{"encoder_arch": "vit", "model": "image captioner", "dataset": "made-up waving flags", "train_examples": 97500, "image_size": 48, "crop_scale_min": 1, "horizontal_flip": false, "color_jitter": 0.1, "tokenizer": "word", "vocab_size": 53, "encoder_norm": "layernorm", "encoder_norm_position": "pre", "encoder_activation": "gelu", "encoder_mlp_ratio": 4, "encoder_head_dim": 48, "encoder_fused_qkv": false, "encoder_bias": "all", "encoder_qk_norm": false, "encoder_parallel_block": false, "encoder_inner_norm": false, "encoder_moe": "expert_choice", "encoder_num_experts": 8, "encoder_moe_every": 2, "encoder_expert_mlp_ratio": 1, "encoder_experts_per_token": 2, "encoder_shared_expert": false, "encoder_patch_size": [8, 8], "encoder_conv_stem": false, "encoder_layers": 12, "encoder_width": 128, "encoder_positions": "learned", "encoder_register_tokens": 4, "fusion": "cross_attention", "decoder_width": 192, "decoder_layers": 6, "decoder_norm": "layernorm", "decoder_norm_position": "pre", "decoder_activation": "swiglu", "decoder_mlp_ratio": 4, "decoder_head_dim": 48, "decoder_fused_qkv": false, "decoder_bias": "none", "decoder_qk_norm": true, "decoder_layer_scale_init": 1.0, "decoder_parallel_block": false, "decoder_inner_norm": false, "decoder_positions": "learned", "decoder_cross_attention_every": 1, "decoder_tie_embeddings": false, "residual_init": "scaled_by_depth", "optimizer": "adamw", "lr": 0.0026, "beta1": 0.8, "beta2": 0.98, "eps": 1e-08, "grad_clip": 1.0, "steps": 15300, "batch_size": 256, "epochs": 40.2, "lr_schedule": "linear", "final_lr_fraction": 0.1, "warmup_steps": 450, "weight_decay": 0.2}
Rows from block 9 of the image encoder of a small image captioner, named by matrix and row number. Rows with one number within an expert belong to one neuron, the router's apart. Each number is 128 + 24 x the weight over its row's rms, rounded and kept within 0 to 255. All counts start at 0. Numbers have three digits each.
Before each expert's rows are labels from the 100 images, of 14848, where the router gives the expert most weight on average: "lies over" is the class under the peak. Only what is clearly more common there than usual is listed. The data: made-up waving flags. In brackets: how many of the 100.
# router: router (encoder.blocks.9.mlp.router.weight, 8x128), inputs 64-127
# up: expert up (encoder.blocks.9.mlp.up, 8x128x128), inputs 64-127
# down: expert down (encoder.blocks.9.mlp.down, 8x128x128, transposed), outputs 64-127

# expert 4
lies over: backdrop (96)
router.4:117140145099142105124085155138135092123155116179100160095168135114162151128146109151147147139161121120174140120128123098159120142093136142141123155125137147113114100096108133126083163098141134
up.11:125101157142107112125156159134152124059097122135144133150143118084113160143102122074179168119130125090120144119077171131129112141103105124116135090109111078126152128141110116176130152161132140
down.11:137144104185132165133115114123163142134100086124084109120124122175115149084169174103122153093110138147098124098194076136157125114135144128105109168161130077084107139153128151155116106122138100
up.12:096166130110137180121122099078128157148119107142080060105112121154152136152097159172157142115143149137128144114119095148134140157135147115097138099124135105082088142123134084129105167107155097
down.12:145122136077170102104139132108124123110133179182166108153130139120137143145145121153168104169099131127098143128119093125171129098114157129122139119109114141173122166094107122153128108131138103
up.13:112105128119130106062163137158142127081089089119174126136119122103135163137189110108121073107125142127103156138122150108132165114092128127157152120139098148131125145133129117097120134126135133
down.13:133114175140171143120168118148116127168154121115112084136060121144190094103134152130138115141095151140124140137128113149103106112141132109107124139118149157123128123084109133113147101082159115
up.14:136137112105125131127117125100133142129152128138083122136099102163177119116176165116152152073106114093188104108114092138109156157125119116088110144142095137125097140159122101155108143129148115
down.14:129152117092130147122117132118151133137168129132134179132139107123172122129103129141165094152115138107144162143124138171146074109155119163132131114148131151143097139119102138162122129138150096
up.15:078165166150139115124114113122139109124138156151138149114122113147146093118093106091128125113163137117160143158117161153127087134144140096122110118114168120129180128145092129159114152131143145
down.15:098120150099134116140079092148133070105134143152119148113146119094123133126104109078100127161130129143150166150136093123160104096118116094123140104168146151127156145106140141134124096159119114
up.16:128110126154107175086122109127100124148083123104120116105131118110149135132173117147136107157124090144068115140123097111131118137100149119143115101124102120116108141164175137119153106127104164
down.16:135113129159145117079134118154103143130137137109102099153135116151133115123128133113103126137117117172062152090144090124131121104086163130117148111139149088125107161124153115122113128104112124
up.17:088076175150153100116166155128104182145134109114158126110126126102100122120140084155086085125165143129120148117162173132116133131088139121144124125124145180134139155130124098062148117113138152
down.17:136102132145145066120167177129116136167157095072129158143128125126110107099145103153089110122134110149142106135125140117088133115118095118094105106146130112078122111111151112125139153100133138
up.18:151102083142156151085143104129124104125087138095123135098152128115103145110176138123131104136120122124087127168095121133133130125104148140168131083119090111136117157142187134097137129121118174
down.18:147133153127141123101152111134104138116146123106135103138090148153144100108135152116120141140066128147082115095172088132102131106092170143102179119117136117091154132111137105092125146126141124
up.19:138150137152127133137112133165163086147143070152109121125127079147150135093134136165105108150158154146150149123167111123116113117133147128125103142179145108126136117109146164158115120141112093
down.19:074181121101177099137143137175129133120136171122112128122119127119119141135154099119104165149113126135153136115132138095119159115168095158112086154088142140165168106100143157111161127118115126

# expert 6
lies over: backdrop (93)
router.6:115143114146083107180098089113144157075105125112112155101067101123100137115130140110115198091107145132112166126129148127127180147136105134177140128120112128115142112151110114138174111176102161
up.11:147113122121137119096134146162114069108117120114133139140178141084135139121201096096156090137143135135116157178132115121143170083121170117150135135149102142158140123138111116088139119130156145
down.11:119144145142106116053120093129135137102159116106161148123104137161125120137107096147116130145122113134123128112142123127112159134107156149143106144132140166159169162130112136133186122138118153
up.12:141131133110144156112145120199142104170082120170105117142102154130161138123157139121142131127114121119087147151129120103127130135134128115165140153131171139155083103125096092117113148125124102
down.12:114131121119143113104118102136103147139138120110105142164117093094123124129125162104162114159112137120113095133139150167135112100117134133133107091104101131170123095157140106135117137148132114
up.13:166072147133165115134156168129139102123121108153125136130168120118149077096137126089175131159147141159109101137095102099136129098124109107132086140136131133153147159102124167139133113076128115
down.13:167141104128154130236161109138161116086109123148148109127145132141112132076157142127161137123134105130133141107104115144149123112142128103110106087125134141129112154126139170142131086130131095
up.14:142115150130158146113134141152139095159115131138080111123134142164194114148155124150161101155164130117152079148121102129113112126162138140105124122122146154153140159116154130110085116076154111
down.14:153143109145121124024125153136142106132154106153135158086152125116148167117127093124119097120134110121155173145120144111151104119117118123173124165156119142130101139147097136155161129121152121
up.15:118103134116127141106141137153122083125157118132152121128157140063121141120168152123133112125131115135097138204093124146074117144118095099112122127164126145148124125138122155067106140141161123
down.15:109174118121109145088080125146145121141130146088105157132118117155111130159122099105101158111128092158184138174108097082161150132118097098147104174128173127135106120153108144081121164151139134
up.16:149140165112132153057130132130068132113107142137186111172114126086150136139143132109155103175113123159092122074113126154134126117111147105114154114104108128126114120146159119137091134131142137
down.16:136111148101122101072187109162125145130108124176140121098119122126174141101155118106156121140101118074089160124109087140153113129113123151147135079140137134158121166095158117129129127126111133
up.17:135093168119167142109134136193123093154101120128109124120143126114195085116148106118140101165152111143147137122131129111165129101106146148136105144135137181120103142098146140116124123061137114
down.17:153120140131100144007124159142144113128134123134135146113131132135132147093109100142122099125136092109139136125137136106161129128118149137156115138127101145098120143141106122166142121140137123
up.18:149151129137165132108132126164129079109105082131167133130152117152155147167117108112149089127124149176155118105132133151148080113137126131116136187170141141138098168067122117157124102110144105
down.18:141102157144089088042099156141144107114125100135137188093145102107124183156131105107107132107125115120124146125109151091159118141116130129145121145154093149142156122140094105129149141137131141
up.19:164080149133127089166156129142127117095129110107121105130104106127140124137088104119168166122119180135099121085119128086096176091145123099159110135098130122141117146131088063135144100095130106
down.19:127126112124131133255129122126129128122128129123136127135132122130118126140135137133113149128119129134105117119129123138120127127130125144124126108124120120133129120127132125121126122142118130

# expert 7
lies over: flag (88)
router.7:083106132089131155134121143117128145122120180086151129136119124120118097163084130139160114126120125134117085126117155151129091160136089142137151101088160107139143141145146138142118151103080133
up.11:169148137175143089133135169141132095134149134117146130178112148151147093083133089134116166115151094158110170137107112070118143118136148080125132113136149098133098146135112134150147100138137133
down.11:150119110113148055109149166121122143124140127162179127163103124115153111102132138129123110137117145123128151142129168118169122099128139140104133150120067144133130145071103123150130096130175120
up.12:105150139116144124168117141100161119139117099151093159112136125178146125086148123181143124137173126087141123175122089102133140128120125117147115110125148122132160173107116134129118116120114116
down.12:134127126101088094131132145131148141121145109149115147100151152125125129138132156147104139121119154094142095094133122141155096183104121149108145150134109089148112136124133169104063140131136173
up.13:135136165113108124101133120207153128083134133181166146128160143085181100126127101093109128155133131136136137067111123128146161155091156139132124123120157155164135117126106130119108149125102112
down.13:114147167165129093111130167108119162131144114135127127092131129109121112130166091104157110152137157152126124135132132130084135140106095110142095130204120104142154137133128125142176127090110117
up.14:118098134143183140123141169085104127181137100126124115099143150108138148140125119152140103146127107116108116094115066120111110129130168118102068107132096124157128149075154151139148125104149206
down.14:125154145096167119155156137110095092144157104115122077131101141161086111113100139174093077135140103187122133139153089121099123143114084089130125107164170156112124133108113128119114131133136138
up.15:112128108121142101149145101139111078061093146125142134131130127121118145115182090093188141117132164100190114160130137109107153095155122154138146146110131143164152121166093114095136104169126138
down.15:108113180110149149083137115107107157128070118115134164127143069137132113146119124095146107124153129101107122142139122123126116122130125132155118152086123132145159160134112083109145111098125095
up.16:108130140135101131150120108116134108132137112160145113123117121153132088146116102146150086129154164131141099133131119138103114181139119131121128126148175141181126177114114099122145115121130112
down.16:102108124158104133088093122114167138102119125120128145123139147116112159144142153107085165116089172155109125093145154136190146156098166134147187128137112106113143109141130129087141134116096144
up.17:156131160131109109114095137131128136083127122133139120155117163106158113134117107095112160138105115167146173079115175109133169158140134107089160157149137096101105088133099109119138127136122094
down.17:105116158168098144084117123139150134100160157087152146132106120143116121165127122104148109139149134184162105094095165126105146156153088116161148115128110135145146121130101105116134080148101112
up.18:161097123105088131118133127150104111123148106171155132127157111117119102089147104142102114120153134099140137142106110123131130166097125091156124149131153162129105165164113114107121137122152094
down.18:108138093117113126091082099069111168113154139152140180130113152138116148149121133133105139165114156146142105122111119180160160154101148133156146126109084089122116098160135105117132134149116174
up.19:139120131094123135111133112160140084086083141115126113163091108142179127138164137156114108144151138119141101153101088158146109103137162124114137152130109155138088153106069114109124087165144159
down.19:154173062131156131138143125139140119112132116125122143132160095118089150131183131123133135080151137095138115156111085140139124094140140105153133122139084133158120163131130121131112113130161099

# expert 3
lies over: flag (91)
router.3:151133116172094143090108086114157132164156152115130111135129123157129146146172152085085127111088143136112137133145098152116126068124112157131164170155110116126134114125145122105136129137143109
up.12:151136149094118130150156178182149127086130118132148164126173160095149110116100090104150083157126145139138114099140150138142072148121125130121131158148158150095141157150144172119110087138092129
down.12:154129157133130114118145167119127123108083101132139149098164164107096124141144100103189113117130113143102125159113101096117131153119089131090117089141105130149131171097106129157133130139129093
up.13:138126143152163118124113178146124107109147172093122091109087159097153113158090141140140189142105108143119147114127093105146122120157112133138135139124099144121135151075096144129114139112120148
down.13:128127117161078157100079102126139164109118140118131119118132159126108169120115144146092138141117128161151115120148134182169155172102161115130157109102150144127120103180129125098130160170112131
up.14:132136139105106113147161149132127140138127144145142119132155127103123129120148110097152096100154158113166132139094116119077176129194113113139117117134182147157117111123123110081148161102142138
down.14:176139087118109130114098139135121091117102134117128171128147101142091127120129124129084135087114116134095144105136095147157137120091111145137126145107111087117102119119132192163115144174108160
up.15:114148147107099088108154123187102123096111140146169133149138122110146118139137088170133093150171118124158111143094114120081125144088146119130090118086148169119109162147093116131109125140163148
down.15:086124101099132111090158123145123143132134122079120090124108114121091119101157117134144112129120088115158123148174137093096125084111134145144137155155178150149129170122214102110119161093126122
up.16:120109153146131141096117113090094146138148107119138142148112095141132136138139134094164143123135129124117171103120162141077110110150142120152106122136138117142111126102149163128150129137139175
down.16:111141130111047163118108085105122157139127107150152126129091136122148116170099163138146138147142140116102111084130124154130143164123158142119145103127112106137126103149159117143111128141125111
up.17:155112108117145106155147144141099089105163136158164179147150123129136104107148107102136140126155138105127122179138123121095127113122103109140139103127142136152129154150142109130071120160175111
down.17:118143159106163147050132101133134095148140141156087126126132121127125092139092110110135092118109127146106141123137080116093130110093096145099133136135137107142129137082150140161143110138105144
up.18:129114191113113101103146130135141117140135167172127087143138173133173108117113094077152170194104112108121142097116123110121147142161155148111121103115178135138159173116151149128090120145128121
down.18:145135114134084136123115125115156118162131128122129112141104128139162162108144154160093136106096112107112129094107107120160150149106125134146116089130136112124138085144176164139149141145070156
up.19:122107119113158113162111111096127136136108121154137118159089153118129137104149158170124140159142123133119076161113097130144152107136147099136143148108126119136125091099155112112111122131111120
down.19:137132132173185116101125157132145127153140147116057110157139086157147152140110109119127122123156143147089156118169125123137109086130121146092098157130116107137121158113103116147133082099155131
up.20:154102147135153103106134164124125136118095087145122115122083136131138122086151110141125137142113157112169131185124131120098166144163149072121150137141097183119130177152114084111108104145138112
down.20:169075139101100157113138135192165119106130087149158137113164121100142148151142174090133114105063118107100107107135131104146127130107144128121127134147129137170134147116122144124124118127117091